{"model": "encoder-decoder image transcriber", "dataset": "analogue clock faces", "train_examples": 195000, "image_size": 64, "crop_scale_min": 0.8, "horizontal_flip": false, "rotation_deg": 10, "color_jitter": 0.2, "tokenizer": "word", "vocab_size": 74, "encoder_arch": "resmlp", "encoder_norm": "layernorm_no_bias", "encoder_norm_position": "pre", "encoder_activation": "geglu", "encoder_mlp_ratio": 2.67, "encoder_parallel_block": false, "encoder_inner_norm": false, "encoder_patch_size": [8, 8], "encoder_conv_stem": false, "encoder_layers": 10, "encoder_width": 256, "fusion": "cross_attention", "label_smoothing": 0.05, "decoder_width": 128, "decoder_layers": 12, "decoder_norm": "layernorm", "decoder_norm_position": "pre", "decoder_activation": "gelu", "decoder_mlp_ratio": 4, "decoder_head_dim": 64, "decoder_fused_qkv": true, "decoder_bias": "all", "decoder_qk_norm": false, "decoder_layer_scale_init": 0.1, "decoder_parallel_block": false, "decoder_inner_norm": false, "decoder_positions": "learned", "decoder_cross_attention_every": 2, "decoder_tie_embeddings": false, "init": "xavier_uniform", "residual_init": "none", "optimizer": "soap", "beta2": 0.99, "learning_rate": 0.0024, "beta1": 0.95, "shampoo_beta": 0.99, "eps": 1e-08, "precondition_frequency": 16, "max_precond_dim": 512, "one_sided": false, "adamw_lr_other_params": 0.0012, "max_grad_norm": 1.0, "max_steps": 8000, "batch_size": 128, "epochs": 5.3, "lr_schedule": "cosine", "final_lr_fraction": 0, "warmup_steps": 160, "weight_decay": 0.4, "adamw_weight_decay_other_params": 0.05}
Rows from block 5 of the image encoder of a small encoder-decoder image transcriber, named by matrix and row number. Rows with one number belong to one neuron. Each number is 500 + 40 x the weight over its row's rms, rounded and kept within 0 to 999. All counts start at 0. Numbers have three digits each. After the name is the row's rms in percent of the matrix's.
Before each neuron's rows are labels from the 100 images, of 14976, where the neuron reaches its largest size: "strongest on" is what is common among them. Only what is clearly more common there than usual is listed. The data: analogue clock faces. In brackets: how many of the 100.
# gate: MLP gate (encoder.blocks.5.mlp.gate.weight, 672x256), inputs 86-171
# fc1: MLP up (encoder.blocks.5.mlp.fc1.weight, 672x256), inputs 86-171
# fc2: MLP down (encoder.blocks.5.mlp.fc2.weight, 256x672, transposed), outputs 86-171

strongest on: dots (57)
gate.41 106:494505466494425541469503453529484562529508473507523508487566487491476486465462437475475470474507502482522459469530509457575508476506465470472519491539524535488478425522609530521524541444524456426520503505434476451482485456465559529572533455416517530503520506
fc1.41 102:456572536527558479503506518506483503476616496516503482491503481500496522526583517510522463517424533517469477487417540528492498521442465546466465477467472490450558513556521499469541487534570544517485465504576455595507552534577491482432479494531496534498485513
fc2.41 109:462478436472549559528528487496537471518512510503553499451589493551511501470449415529466455414494526526553500533489468572504523448542469469566493485531517488567502536468500458486477479449554530551550461507439476508544428478486466515547510552501534496541418522

strongest on: minute hand past 1 (48); minutes: 5 to 9 (48); minute hand past 7 (37); minutes: 35 to 39 (37)
gate.159 096:467402506488561561455514480526479463409492450522474434550480534490531477464553565519518509473515503500556582531494470520529508484503506540494500530556521473498514550471443576487519544464469494591468442511480471398448466553484493509585452537486522521451463578
fc1.159 095:514500544545473567432565515485450498512501541487465433487554520502508488483579490536498561420557541472514531533490483537481594486469458528490474540509507518540495508476491532458464428505495517542493484510542386477491559467454419534536467543574544454450527481
fc2.159 097:551450490477513493599462508520516518569495540443496426458472477503526530520447562516513473511523467497507458455539460543534509480533460546447484454455457491425489525530507533496509451456421405521447417537448472497500540520569514489504562465460507452547529542

strongest on: minute hand past 4 (25); minutes: 20 to 24 (25)
gate.233 097:539542563522516493465536499443474474499452462454450530493521519492546524490514472527545507567484508483480554480487506506546492472523572498547543487506477502484479546536462501483480555521373391474491503471484489508514521494547459499498457475488510520520467480
fc1.233 101:413415506481480528593537483490525498474507470498525507473507510553419522496534553491486531464534506537499447553546560551533470508483503507406448505536550416476504497483505470495529479465560518496461521448488565510513490505485514498441500463539558518563524541
fc2.233 095:520547493538533598520517467514432496514432502494509459551477519450411530585501500487471502476549473556552444513487472499459422491451532490531473442523566482430547528473527518515508518471455450517506529464494540501491498417469464510482522494548531534442510523

strongest on: minute hand past 4 (91); minutes: 20 to 24 (91)
gate.497 105:452561495528458486509554519518468530504506451517503475451527490530494585485494464436481449446484546504457538466482472472537474485481492452558542485508518465474467482500476444520556495517531439505511553515514492482464475652476500560469538491482489458472432562
fc1.497 097:499510538515577443476480515457512534545523521454516534566474496451544475448552520437478505494461506464481461506515534460551562572500486559444502489496514498472502562465457495478412474521518564550386528501425511527514508413488472483506474462490428492488590485
fc2.497 097:431438467485514548477466470532484585506481448499371445544477441564453493441407530481495509509470456493508469493497480526582515516546486573561438503481572353520443528530473549480555533460527469512482542533423582507405542525492527455571526461545448500459523494

strongest on: hour 9 (43); minute hand past 9 (25); minutes: 45 to 49 (25)
gate.106 093:488532464485447504525431426500500501508493483540445552472586529493425475553464513484478461444430527471506555454518511433498506513490500581491499546563499434481472527491492481560469477480436545606486539513529466518439474485498425505491535439475390443539489449
fc1.106 103:512452504474501520448580536546431527417510498517552502530579510450507508558566506452534449499475510491514594481459406562454475495470560529554457514469466483539588513545469471457465481480522446427535487466570546486477525456468522446535565484469510521434499442
fc2.106 098:505442530491515567467505377517555483471477474565508483479524484510521491492521515446559558519461448499484488525521525545515560448489426516579516432563467540537471574493496462457411478455461534580575480526508510532525496573450462511431507529474474446480525515

strongest on: minute hand past 8 (28); minutes: 40 to 44 (28); minute hand past 7 (27); minutes: 35 to 39 (27)
gate.594 090:473430470482468460539488482392531521514515477549532520505481558413592464516468446464466543449540585464438504491455504477581481496484420527454494502516485500475443493545483500479520600469500460498511488463522447490479503560473448513516518461561500473482479530
fc1.594 105:572442482499465475469434460495515531550533505559446553496551515510487460516457528488517530546548484452441453493393531518504579526447515539479501520499509520520523488567523487497523532498537502547492497535496498502513474549514505533495532433418391458433503442
fc2.594 100:512505522568525503518555551449479515513530545468514473502511467469518473472461426512475499525543532510522556513434465455433533531503502457512465513511495502523470524467463423569482507528496467455448574547536566445498458486566489543564509559432514432523548522

strongest on: dark face (87); dots (55)
gate.168 104:535507513498457509487445540466415563498477527558590472553547546502498513516485583499526422458484453484519550462495490550452561473534502504470510459497489539506555475567504556542447421490465504605588494461490507517507481451469517487515412501546570500493449548
fc1.168 096:543512499500488576535483535451528514571477530512494558517582519563495507443426554499465526428490541529496500453560474508484475496474559486463554540505451513538504486494450560552479458523518533474471493535536496482441542527519508480567473531450595529502550472
fc2.168 101:517534501561539530501506463514529478558574489541461553513534523515567454482498516506514545521431493535588545515493442504542526532516597503462526478418454371559471538539551542510496557535534530457473522490538507553465475567532478494502409493495499455496468504

strongest on: dots (51)
gate.236 101:505459532536455421537410507476580583537483468546520546480502448457492531515483494562513441620521446494517447518475459495539468528511486546529509525520486497495492431526504482591528530489516498500485526536472432504469477467463569456541484524454583421515523458
fc1.236 100:416499475475472413526496454460565501465441485476508438405483502526482499518404535529554562555535459563513472529571495483544486475485476527445488463537438499494457470460554495460583548522506474508437586520551420492423511453516425525546481501473494549535509465
fc2.236 096:448504535568482447515467449527570467462461462460563519455467465529503475522555503476506511518453539501438495548521422455576455436440512551523498490537513484578427489482499453461560390534451472482460450529512464510506540537434486509531513481541491504522506515

strongest on: minute hand past 5 (25); minutes: 25 to 29 (25)
gate.26 097:581517481522420585573472571459524504496505511548546550520470525481494490486550483520469451517541497496473554531474438549514499467495544525470472502484512506489516490470562510582539511501462470462549463556529458536561480487454516538587468519472564456537538464
fc1.26 100:473523577527575470531445547461507577453530548475463495476486520512499481482442483490585496471482593468534518459501530503479555480442507491470552491541409480456457472465520512494503506486513581528496493538567474403514530553473450510480446472477455486567498513
fc2.26 103:509577459470533568528536492492602514440505434495496546500531477489510445426536518529486523480477583605517513476514512498572555542446503488458446474519547511585585516414507533581499471549528449493429517462484467501503508489526525533563446525489506582542515449

strongest on: minute hand past 3 (35); minutes: 15 to 19 (35); minute hand past 9 (30); minutes: 45 to 49 (30)
gate.601 093:469517478525555464482414553470479487497534551500594459488501469531465491525465521491506460495454534560550446509475485514422493397483498467569505474492481511449527450487452482504546417506486502533540406514576453506534529505405456486442511513513460567552571508
fc1.601 096:490482513492514529368516529489403490514484507640521563448501525465499494591432541509473541498479535435496455542466551509467511387480498452486518458547468527459480510532496516526522475415501551479529449435521491488513449517549474448521511501484441507522572428
fc2.601 093:482463493510555479526456491508558518546540532436473532542508458546457471416528513616539474515561517497515514445532519510566442498525547556500493484456485559479455438445548555505430450539503427566457491510464499502490523518556519491475491467464437471427560460

strongest on: minute hand past 4 (31); minutes: 20 to 24 (31)
gate.357 107:430482534574463582530486480479459516506547542468519515463530495459460568463554538489530498458510530588469526491485449447530543500474449522577476445499548479521518481507482570549527543488532489453455537561481561575519570496521476502508515496430524550502515487
fc1.357 110:540444427564479487479480492487529424475504411500468478526487526491578492483505452514495457477520479549541533468482515479573445533577548549519486480468518446486464498487513507534483551500427520467484526519516543562411515520500495445460527473445495554507453531
fc2.357 105:484404509526538494500539481536531505519492528545456500507486491522533533554503420537586530533549491524512490494442498563564524489533475558503554521448479553475516448505476499535548479499550493472517487468465498519465554545504474484488460455484517450486524495

strongest on: minute hand past 3 (32); minutes: 15 to 19 (32)
gate.231 104:459541506524479479505504451531491444483503479501508500519447533414486493529525510475506463406530449517503540534388447477468524466502491565503461511446502512438543497569531518464569524486518512410566414563543595489505489493460454404571507553498549520477457519
fc1.231 100:532474527561449467502498518464477485538452446468470491471496467487568478506484513482422630475512561456459582462607477449479558548558533454556473519524468554517512580481487482488501541505515491528498462474492512434516496485475514472515581473564517563439504509
fc2.231 103:557481487500447500535543573450563505477469494564558490510471514494515455464517525518481499505563507527469519512455468522537381472480513559506486483472463492571507460485504493443563474519488487511434519460527468605432524479423532536533517536478552484466513431

strongest on: dark face (72)
gate.388 105:519535605599432460490545493522466496520496554534504557462424478531440478436534543511444482525484464522482575525438479475475533500488487528373535480444505423472528519490561504517505577512537492492559506552476459526482548520468565517556451425419574490491517530
fc1.388 110:495565497447543534490527462494414437528489576496451544556484553505528546494531562528487428514441476550511485498543530424486460533578439404460505584501467495481524460456499550514537507508456529535524509578540469494513478507527490489500507510484521524487539500
fc2.388 105:555501461480461529457555571505463433499496530471447439509584558476571510511483540464404485455463486514500476530509515501504458518535448495572543524466473514540472436502588452517532529542527455502539486484580445516511473490472515511493506501561453497493508464

strongest on: minute hand past 4 (92); minutes: 20 to 24 (92)
gate.671 111:481474527553464514464570483505482473506459530509487539472526541500465474588442525538512486499520444528405539523524552529543502475481505487537542425539477482538482484558484438458522588495492468476514508540439444442513516475514481569509548510500508496571520401
fc1.671 105:504498536534560511484499496501438538469539533436521451538536504547517479589424511526448446475494448496414514501568485543500572422469542525555475484507461601462532459593534446544546539523463470468549500455505434417531455489519460506504501537539541568441459469
fc2.671 096:557552541532505419514487507580512472507519564528586552455506455504588515522477558570454476438510541525496532540504498490425450511488507502511509519461451550491545439500540478459572504522549500496529467509555400467499473482539550477473539513415511517593479509

strongest on: minute hand past 11 (25); minutes: 55 to 59 (25)
gate.451 100:477442525462474555515537416539519526535502532548492411566483464519531498527485542409503490561490517521465477502530519549489538521468456535546527529534466451461491493528468537530496467528521458434536489548411539490424499509498499427528430463457516555547543546
fc1.451 101:543425465497499456476510497534498529475491502511547513474484503478501473520482403562559511441495449457497533470507465504527516472466494519492378470484454466572465445449504473516480539526496466520493528484561522541549506487466521531502476463453518440495540517
fc2.451 105:505482513510553487512435495463575496483584522497538417472404570505500471526467416534456545544479532542472515510500480509512527478476428520466542536487542524592533517444459578419525446511527543514515524501529475536523455573499463453451501546418498582561574594

strongest on: dark face (87)
gate.229 101:439577494481600535366435497545534485494529461499509413513467461496489539514504527490470578555400577513542539505445465484498541511468510614548515491558479472609419515499528611522513499426425500558479506553461556544523514525527513497497445491509478499436556454
fc1.229 102:500572499447577533488489499469567529501522532467513501534519420556485519440476519460487505509460498453520576467563523447519554528448560504467484500549462470510497495514523534479464589474487480560501507496476503595459492456502510459492475472464507464487558456
fc2.229 101:455434534505494460454543532516556404491471464519492480489463548546465484465505509407503543445502455535540569468550518436518509488556536479497483525565526505486513496473482525503515473524566589444482508510511609471501547530489491550454479548504493504533525464

strongest on: dots (54); minute hand past 3 (28); minutes: 15 to 19 (28)
gate.280 101:542508554519492468456524573512550475439464500460486515513374531491549521554470450509513472541504476480507493465454434464552465460469592557541514466451449518492576509514533551559550527552414400484457506551402489536473475470515486541520467616468482513536436488
fc1.280 100:546532534466449551495448453508534527479453491484585554531435534519474571563481547554493549433494513472523488605519481581468487493511511510524473494502524520472508491524445511490503509530527564499548543523425558470490495470511476520475502527485522455480558480
fc2.280 098:507482501473551490555452438462471499515465474454492501539502542462490506609527460526507505454424522527488477510505478514534467499588533542458515451500489500490558538510573491501558458560470517502516509498543537459494445425526484509426550484484425482468591461

strongest on: minute hand past 5 (54); minutes: 25 to 29 (54)
gate.645 100:541495502533538514515496545547442499460469569465508479530540460509540489563507520481466444464445483466499499471512468517482494489473467478510456461429543546502522485536510442517506576510449483459462464504476521502414491473423468495471457535475533514519539481
fc1.645 105:516508478542525463490486528481489517539465480560467511584484515553521506540519497569560514556467437547485482446500523456526486439470513448543565381517513546464479479490474495510569529481495488576534498495456531503440460506490480540465496494510590509502526506
fc2.645 103:556470480502443515522450504442549491473539548418500483506508513508517438463569541549446554508473481513521494554489522533515480456552454501499601455449481496457477454514502455501570556496498475475512463478472417517535515460449545498516475442516581473489500492

strongest on: minute hand past 3 (27); minute hand past 9 (27); minutes: 15 to 19 (27); minutes: 45 to 49 (27)
gate.427 097:524452476500504459402473409451538443405497469502591563530364574474462512582554507452504456433477507476513520544488471455527564473468568575485482570478491513466515548511572579564578500477487459530561502529450528501479517491461511486527539551487484503526493530
fc1.427 101:461523468523448505433538525413536547495566539505482465580573449540523504464521571483467475467441513526489505491546530483491552525505550449488531519545514518494552538435560487398454475475499574537510430522513504449528490499460544507440543489525459470523472511
fc2.427 103:513518533435454520520470506493606498539425491566534442454461550448488475488514507402466521464521521521488558523494523469511494449573527553476484438439521493502491575436505510465540482548528456489496559511469528499450486489369513473516498535502478498533495526

strongest on: minute hand past 4 (29); minutes: 20 to 24 (29); minute hand past 10 (27); minutes: 50 to 54 (27)
gate.414 103:512550473460489491513538537490469485509522494548521524492479490523524556511517445500496456427547521565475528474568515548533499435527485538472573535468501505505509462472469480524542540411507456436536465476433542523527488470452417573497535501545506500473534557
fc1.414 104:504478517434542454549498407503538463438448547514519457581418549493543524475522523570547389512502478445530519524573548494514436517516506507471532514507444504449521471442462547515468494492483538499508547486428506510500523444500476466456477531452456533490518471
fc2.414 092:493479498464526518475546504512580537540462430479458413466523461469441552512474484500477439452494474506525436480512558489501497475476500556486439438468512535514413438479431518478465505415451491517469448501490583443499528427518463454579475525518428429425491477

strongest on: minute hand past 5 (27); minutes: 25 to 29 (27)
gate.150 099:498461535509457479391518473519510458493570464429485468520535532515580454463522469512435507483479535492423450500539487465504586479459484529483368434451553494500548438522546435441497554492533448505479514494453486467506505438458544572552437514422503451520526421
fc1.150 100:567510558475438449513569556456496432544566464475516551516481530562524471546570449583473503530469504485481498532574507383476533505459438512493452489483558524488472555502483488477496533548497427461462490483454517447420439491532513516555452559503557475524498485
fc2.150 099:557483484438480499435463542531410482475565483469479443516569459471502478522509539581477494518485505483530477436528437490470501545483481502568540518416508561529495451472492474501571453493488435466543491523452546452448531448473435502466527499454437447504556485

strongest on: minute hand past 4 (97); minutes: 20 to 24 (97)
gate.276 093:482473516476518500460542501442487469501460524470501555361509449441507532599481551544510442577521443534426412522526481545494436463510496455491495448515536488508489457513501433507535541481498516484507497458516438485590482493504486471525521522415542487470499467
fc1.276 103:592553456529515511433552517551483545470528512517561439510425492524517473592484524534499432513493439473376518502472478545517501523479499488458507527468471614547503439538516498462552442467533465538510473526533486449508496530415474511524626469478481468448507461
fc2.276 101:480575546477440479511522506589407450461500511559570555443541521467500473553486510533505532539440556448478489506529468457481435519476526486568495523503472483422499498456542432488458489509508435516547473501542441494499507457499570500475507518546451493558445473

strongest on: dark face (70); hour 10 (34)
gate.42 096:536447502517529588454495470553495596446558505478424536463493486553496436548467449546490476440497491520460446537486507555503456526469452531438568518470459469434501545522524477501471475501468522460503463497500487475556509549495525591477455455563513511498415500
fc1.42 090:522501504428467522542471484533478510529539497522509493524531448511451537512501491446474529496435516474489515462548421486444481485529441496500441477477587466578540520543539544526571527525509404464587481448575410502498575514492547549503432459593480489503530471
fc2.42 095:496473440556472504526481578510505526515543525441406558553533525496567530453497457540464415451498445522505499501543483462507487481551417502559546491504526426533502523506497436479466496555471597527464482506526531496564432566513517435539420489493423527497510474

strongest on: minute hand past 3 (53); minutes: 15 to 19 (53); minute hand past 9 (41); minutes: 45 to 49 (41)
gate.412 108:488469473449424494527578419516492515491504492469450503514540501501521489540421486514528512522484463537536429515543511494520449515434509617507567517481530505445557448464499442519435518468518471457526496423511536507562477470514524498552461430529480468460469530
fc1.412 111:484457587519524483513439583539492505487509514515539515444467515470475490424510535500469488538493452474472538493462493516506491498531543430483396466494569505508451556539494491536603545514490474542484475591537499435490557491521466474419560518501500584523496541
fc2.412 099:519498536543489444573516480499521521510498464450446388504530554426523564542472453473530494487487501502422464476489494460498485456450469497493520514517500432477552529483531431496441492514455534462574508480549472515433495533484491517427514451504525515474479471

strongest on: hour 9 (39); minute hand past 9 (31); minutes: 45 to 49 (31)
gate.134 098:511584443508451455440517560505508462480473416522532443534489496577447447561487492485528409545517510522453565500551499480524543537537444502471513521506467502449524498531506474530494504498497467442481514463524571500517534463467532460537528517501556468508512554
fc1.134 102:512512524516477487401538467488531496478525459504510421479527434529515558546508458480558406495430542541478524501501523422543535475540514550518481547527420417553504509463479492527479523493575555499485532466521493487425543450467575548502466469474550586525508469
fc2.134 101:437531538498482507466441463496496489494494511406576524472531486499496526502508500497551550581515553547513485425519473508495502531427477447436475529529450441492564504481468511476524451522534491471512518509483524488584570538423529528494460531500426587570520507

strongest on: minute hand past 2 (50); minutes: 10 to 14 (50)
gate.432 089:470520485525532482526496492622524473473481456418388546534504501516447476481377465497516529481491567531450497428427459547535558531434457487461481544432480599465573459507518455510542469469537466481550453445504533552484456447539540466463501508508455468522540544
fc1.432 095:555524490495490543533519506565565484523433565381503564535495516475448529470453455442453515517515477493551576455422465450539525485438515467487488554416489531518531448528537496489454497462523466436541500538516525522496538460494494467522471570490510463545626525
fc2.432 087:522455487541442480533487481434553489480562483590524478434552563513550460457501492484413475483465485472530559573604507513544564546509474478496510534516450423496460548458475489511425532465499562484526569471522529524498491549447543423537484440446540511517438517

strongest on: dark face (80); four ticks (60)
gate.149 094:439521492544474509478485492566517490516503482488498510503516576504382520543417470502482540529482452462534508526511563527467449543470465495421515499541578477499479462503479416488428463512495535506585459568457462506526453492510518492561483502444466451499552535
fc1.149 097:496485528541441537474536473461501487485430472438503505471517568473440552482500528489486476489558488462506507457553509546531521489511552486526497491488500527511557562572442447482533648563513502498510566498456466464515531484463519479535537512443459560499559476
fc2.149 096:416494437490516492503579472489444487566475453479536508503512436509461461513538540448503464516427516449471503465494561503529482481493505465518484500513514473554484512570369575468497541444521516540411505447454575480542514548514465508504485536532474493390487477

strongest on: hour 9 (35); minute hand past 8 (29); minutes: 40 to 44 (29)
gate.566 101:512511452499470497582574552523510455493496534504428395555462506495424405434543533531511541488492382526537495512504478471478526493501402448499478510501485464491543438567467553565558499539453497537494509494491516446582506474550463573513453475525497508473528504
fc1.566 103:627515477533508490659543507472467551474459542482494463555511515537486470505507488500431497559564521544515474458535468480504515513535512624487483511502505534498452491531495432536517505502498547473542500488531446479440568552524490427492517576462530539439549528
fc2.566 102:476479478539532463506476485436582431486465549492493491470470529465548493519494540435509494430431516503543507497583510540561524459524499475419451492492532437484472478575524482439445504537479534483446546555453488473534460514483442472449517509505535475486459492

strongest on: minute hand past 2 (44); minutes: 10 to 14 (44); minute hand past 8 (38); minutes: 40 to 44 (38)
gate.184 089:462506465502522514503411508500545454494415540466509558476502508474476495442499497474483462481529514513507504512551389514481493470524513523497456580544487511432460562504630507515490481479469432568453552460503548489481491458498512473456493431507565489625473574
fc1.184 091:478477515504504513515442540514488507541443501451508499509553534570522524565536506501541450508518535589504468449515551517398494524570518513573471535521514502554518444471522429451421413475491539558394468533495545487526504476545473520482555508535454498532527444
fc2.184 089:547500474491432442526530466506469463529549546589541498425501528492580502481457438439496470434421526487490550481493536508526529534525535482433511514532493504467498504516479527491489527464551501461587582556419484484503450479458489460607483445485586428535549569

strongest on: minute hand past 5 (30); minutes: 25 to 29 (30)
gate.508 105:474520493482578538533524513496483486567494412478493520535574584575519551505506541498501539517490534554530455517421463519561426527514483448463441467474492522514432546502549522561558521532477456507534504544544532537562530432492494503471540448545457473504521450
fc1.508 107:440479527484451540444515489506467535494559491517475578495501469532462481595506475501538434521533449510483551524457520526445530417480461600454485447459434487537590516413489534480537435379482537487493481512469547413502458491446530477525531461534471484421537505
fc2.508 108:560537502503542512475536487421530592499521428501557525562578462476472469489505438556503476583570527473580527517551480446506570464563510514544477478479476525574477555503532454521476516519473487553510576547490562509483439482539481420520472560536565546474569539

strongest on: minute hand past 5 (29); minutes: 25 to 29 (29)
gate.256 096:533533430514487475443585566505445516477498546475542583526464481481460545488484502444514528516502512482538547528513475528509467476522561544491563486482526529526540545501424517524548583471491507490446506608466489534465475511454525465504512599553520529519546522
fc1.256 097:514497544452487506574482510473440440570505420511504450504404558574500514417470495518547528505537570600481515500552497506471564536504536543529596551507484496501487421462479559471543578535519470473441437515489501483545515491484434547528515533520479542467510498
fc2.256 104:517471530431503450539473507436503501538503450456484476527525469514543515501545474490514499467460474483530473485480476524523527456499543529475501492473516511418463527526459486536491456499519490529478447592522491556505555551539464485526544503466509590483531537

strongest on: minute hand past 1 (49); minutes: 5 to 9 (49)
gate.387 099:529468553562528545556574504551513485469512524479451491531551520510467503507481492513445466469615486479530519484473482533496504504487471524503517474522532524494549533488526494442488553464565429551480488514548500482420489533556545486539478514488473422481528489
fc1.387 096:495474480534446425521533527473548451530423496460450444475505549497508570439460570514517519531495456507466479515504546595523462420469466532476511496477482436508529563474456547534513498486543490527518483537405545452494533494531478570453501553521549486505474549
fc2.387 093:615482538513439508486500429415533520445561537521495542473469468555424492505516467493537582478487480561512483503551461507496532505481544509463477485503557435467570544594544462420499480518557465567390508558514526542487520531513495509568490553503468494444487475

strongest on: dark face (68)
gate.420 099:505480462474488578536410470502469511428535541498434431472479520520523445473456536502472524544465520511477471470499518512464548492483494400490500539460535547493454472527477508511440479501495612572559512469516459578491515582530526500516415414447523519513552518
fc1.420 098:496523541520552427591504530513458466526483531432519531441475471500537532576539550456482567476487477568487543414529480507513491540507492462501492524475520501494458523466480498496453506486532548588552597512492498489501535494465517460493514505492536454543491588
fc2.420 098:511509535496490511479601493538447435494464473448565510501500463524494453499562534449407476451527505486415523491521561618502460507538569525591561518528472539497520524520526493454554486441545484509471480474542562553563487481422480580452492514437552534472570529

strongest on: minute hand past 3 (57); minutes: 15 to 19 (57); minute hand past 9 (25); minutes: 45 to 49 (25)
gate.281 104:532550499449424511505517466487466463473533540380511481519458504547554477499446465520506472500472420519525533452510469496507502528489438477506531520399442475496545487452444513479429505518426534475531534543448475512528508480449461480460471490445499537560509529
fc1.281 097:455534498497505520481537418542470520437457493455455580470469578541488482486484473468449508549554491483445555487547549420473528590443512536447577497418450502480526467499475524507461540498449469460462566465436473493424503425391507486532499539475445542445480506
fc2.281 097:465482454448507512550501530481472486520510431501490531489507389517460546463561466548467482480504532462477506473520544481546496456454498509463506427484476584524475487416499581430511527454488444517484443507506545503480545545522475546524517531414485498497500504

strongest on: minute hand past 2 (44); minutes: 10 to 14 (44); minute hand past 8 (36); minutes: 40 to 44 (36)
gate.23 112:512549608571505468517494488538501482541506532497495484512483492472485531451478476511432494497493490474424444589507444569426469484480482451494437438402484470489575497560532429495529529499550531527514490530517518524464461516513537514497516485517485473532419507
fc1.23 113:579517612568514514509435475489537505527436508487396454525456459523502577464442518418441413508516513480530460576467421613466460442465494484543469478459553484454546453526561450488552470510538448556497526532563556497503472500508491461490524478538499489550446460
fc2.23 101:538521474454558484537491493574417460609532456590521553515484560491535490429559520490533471480428441432524596506558545482547460494568563462463527515509500514415462501491603538488457493601455507504440466491499513480482493458534439440516507481491485574519561505

strongest on: hour 9 (28); minute hand past 9 (27); minutes: 45 to 49 (27)
gate.179 098:567496519558487507529511512482463472547449442412401555571534470542427508529526494526432477459494403543497476457467441525539477492499470534438444485491455421466476441500513505596511535501549550527552582566472489541435555528544494563514451524492535520505545495
fc1.179 104:532556430515494480615516487485495501529478527421488457551481431555478459551510533552464448476493462548546459519462518514498512486474414504396506519491520423463490415472549487552522497463540566547530511540546464508451530527493523489518442521473455526554467501
fc2.179 099:484514514505527512531515525500572528526493533509430484488506490452586419505494543507496485451499509477489580560590511487546456500496533507490475507514496455477503538514637448484440432584488508479493515527485556529488421440523504438504526516427505482508510542

strongest on: minute hand past 2 (47); minutes: 10 to 14 (47)
gate.172 102:459498503570484452515558506528504453494463474461502511522498526436437520546540479558433492498502469512431516478531486551390457461460504504463453523486510566466504522512494500434369447490492488488509541477527488580516481558536540490487542518530514453423456549
fc1.172 100:468481570519547512505512507543489542511482502535515490463493582548543474503455545437488486486487485555544532487482497612472509475509452502483510531536547441426471478557479508537524474511457510549462434449515492444564452527571507460480551517470401502518525500
fc2.172 099:502526486438526453513456511483508507469508390487510457475533518456503547496522479452500459531483473501510438531514439505497485526494502485509426450480506508466503514485507433505431505539472470491500523528511467517537522473526534528432458454480589525509512490

strongest on: minute hand past 2 (47); minutes: 10 to 14 (47); minute hand past 8 (38); minutes: 40 to 44 (38)
gate.20 094:469554440492477534463506533487535499433508496512501522499474544478484434456504514518499509559468459499517483552542438544470513461526550602442514465473548485469494507427526511552544532522506477519440532529488499488515519467486536500450476412464553481488436458
fc1.20 095:462502521487443542543462530456492506511494428480479452494474568586512485512552478540569422485541546535485479523553473452528529492538490442510524533431597472536516475418442454481456480483493448561515496514527516423526482460547497442530512466511529479388531476
fc2.20 094:543491489437469433551496534590495509530562547549552563479465511488500519482466498451515519466361520455497535554459556525530542502454498538492560546493466499525494559495570402483453489438518576511546585531514486488498480502497468519489486473475536485546493529

strongest on: dots (54)
gate.394 103:533528541442517524438569463456515528515534478471486413488511453457448483501465532476490439465450538471488457459525512448560428456530501476459437502430536488528526457483562479459445450543500458556424533550520508451470412549480471516561496580441532366453503551
fc1.394 096:441501532517490503515509485541498492499488540517439463519443528517469537515419482584508552495564471542506472487448488499465547514502483494518535516581452531510467567559559589521563509514422511446509467471539514502549492493513488474514569521576521488515445471
fc2.394 101:440462437472465440492477439487582525562470503525575552464512492535543473483501517522432481544525456601475539482426538504487502461483480463486533498564434468537496593427495498459442480448479548460661507487511481584505468595467502526576487534532506574512537501

strongest on: minute hand past 11 (39); minutes: 55 to 59 (39); minute hand past 10 (28); minutes: 50 to 54 (28)
gate.294 106:471488539478428561506536444504530548465544492501548487538464508497535475465535455481447503575463501446500537503491499521440516511521485538447521549508516434549470542553538505438490469556464538473477524389503535533519517526516562484524475431433476518492546492
fc1.294 104:468506489465526559542535520539489441528559482508470502518502534461506470478540462468467470554488475458483573487539464585457551473501529500539472476535462478506500493534449468502495541584541486483478522481528470550521514550510535416508442490517476553530504520
fc2.294 104:613522456578484516540519474557523566495516483502537507460471519457537439448463573485462489478504563512523495482467553552495542506498508471485461498543523509489510537464446595423495495471503473475486493580512407459399489513534527478463484535544447453512509539

strongest on: minute hand past 3 (49); minutes: 15 to 19 (49); minute hand past 9 (45); minutes: 45 to 49 (45)
gate.379 104:496522501508557494454522513532488416377467428501514510492474548518554483485471548499510487468454491549449559508497535496490521520491493496489486460531489508446512447493475464529496508511487497491565518505482447460555496461486431495479594482528522559545468501
fc1.379 107:507545542441496510479518511463474421430509493495468548522500614521543449455528477517527428502475398512470535537493520526515530477520516459485537473548436514478435554445505556507476540553412503457513540496471448483509526520465470509450520556449552542567529452
fc2.379 101:451530534542569498445488484484503552513522514527500519505496439496474581499538429554475560492521542473570427500479474552520464544463521527477502526479519543464458431513464573466575454465529472460494451475524524518462594517496526555581546513561456449501542521

strongest on: minute hand past 4 (28); minutes: 20 to 24 (28)
gate.1 099:487533540532486425616442494553431474526473547480514470503468548477431453497448553492471435541472495519422533448485511477499460467496535519491481482495480554498426466477465541554491489496483495459517517454533510513509514545530549534458531599483519493537518429
fc1.1 099:530584478458486519546445485472474511489535521559551498501513491510531425530505507459499493518480527483395487470504483487537553480461446503523458461468514399533478542515496554530530504489456494435542554437560469571495526564509481484444530545465541484477438591
fc2.1 094:555490473525510487515516513568512448502501419503473481520543498496590532416460505506515454540477474528489537492523496478496525517491548470477536542498528537514494526511519520502557487505500528444460487525469462508420479446506549502518540510436506526416419484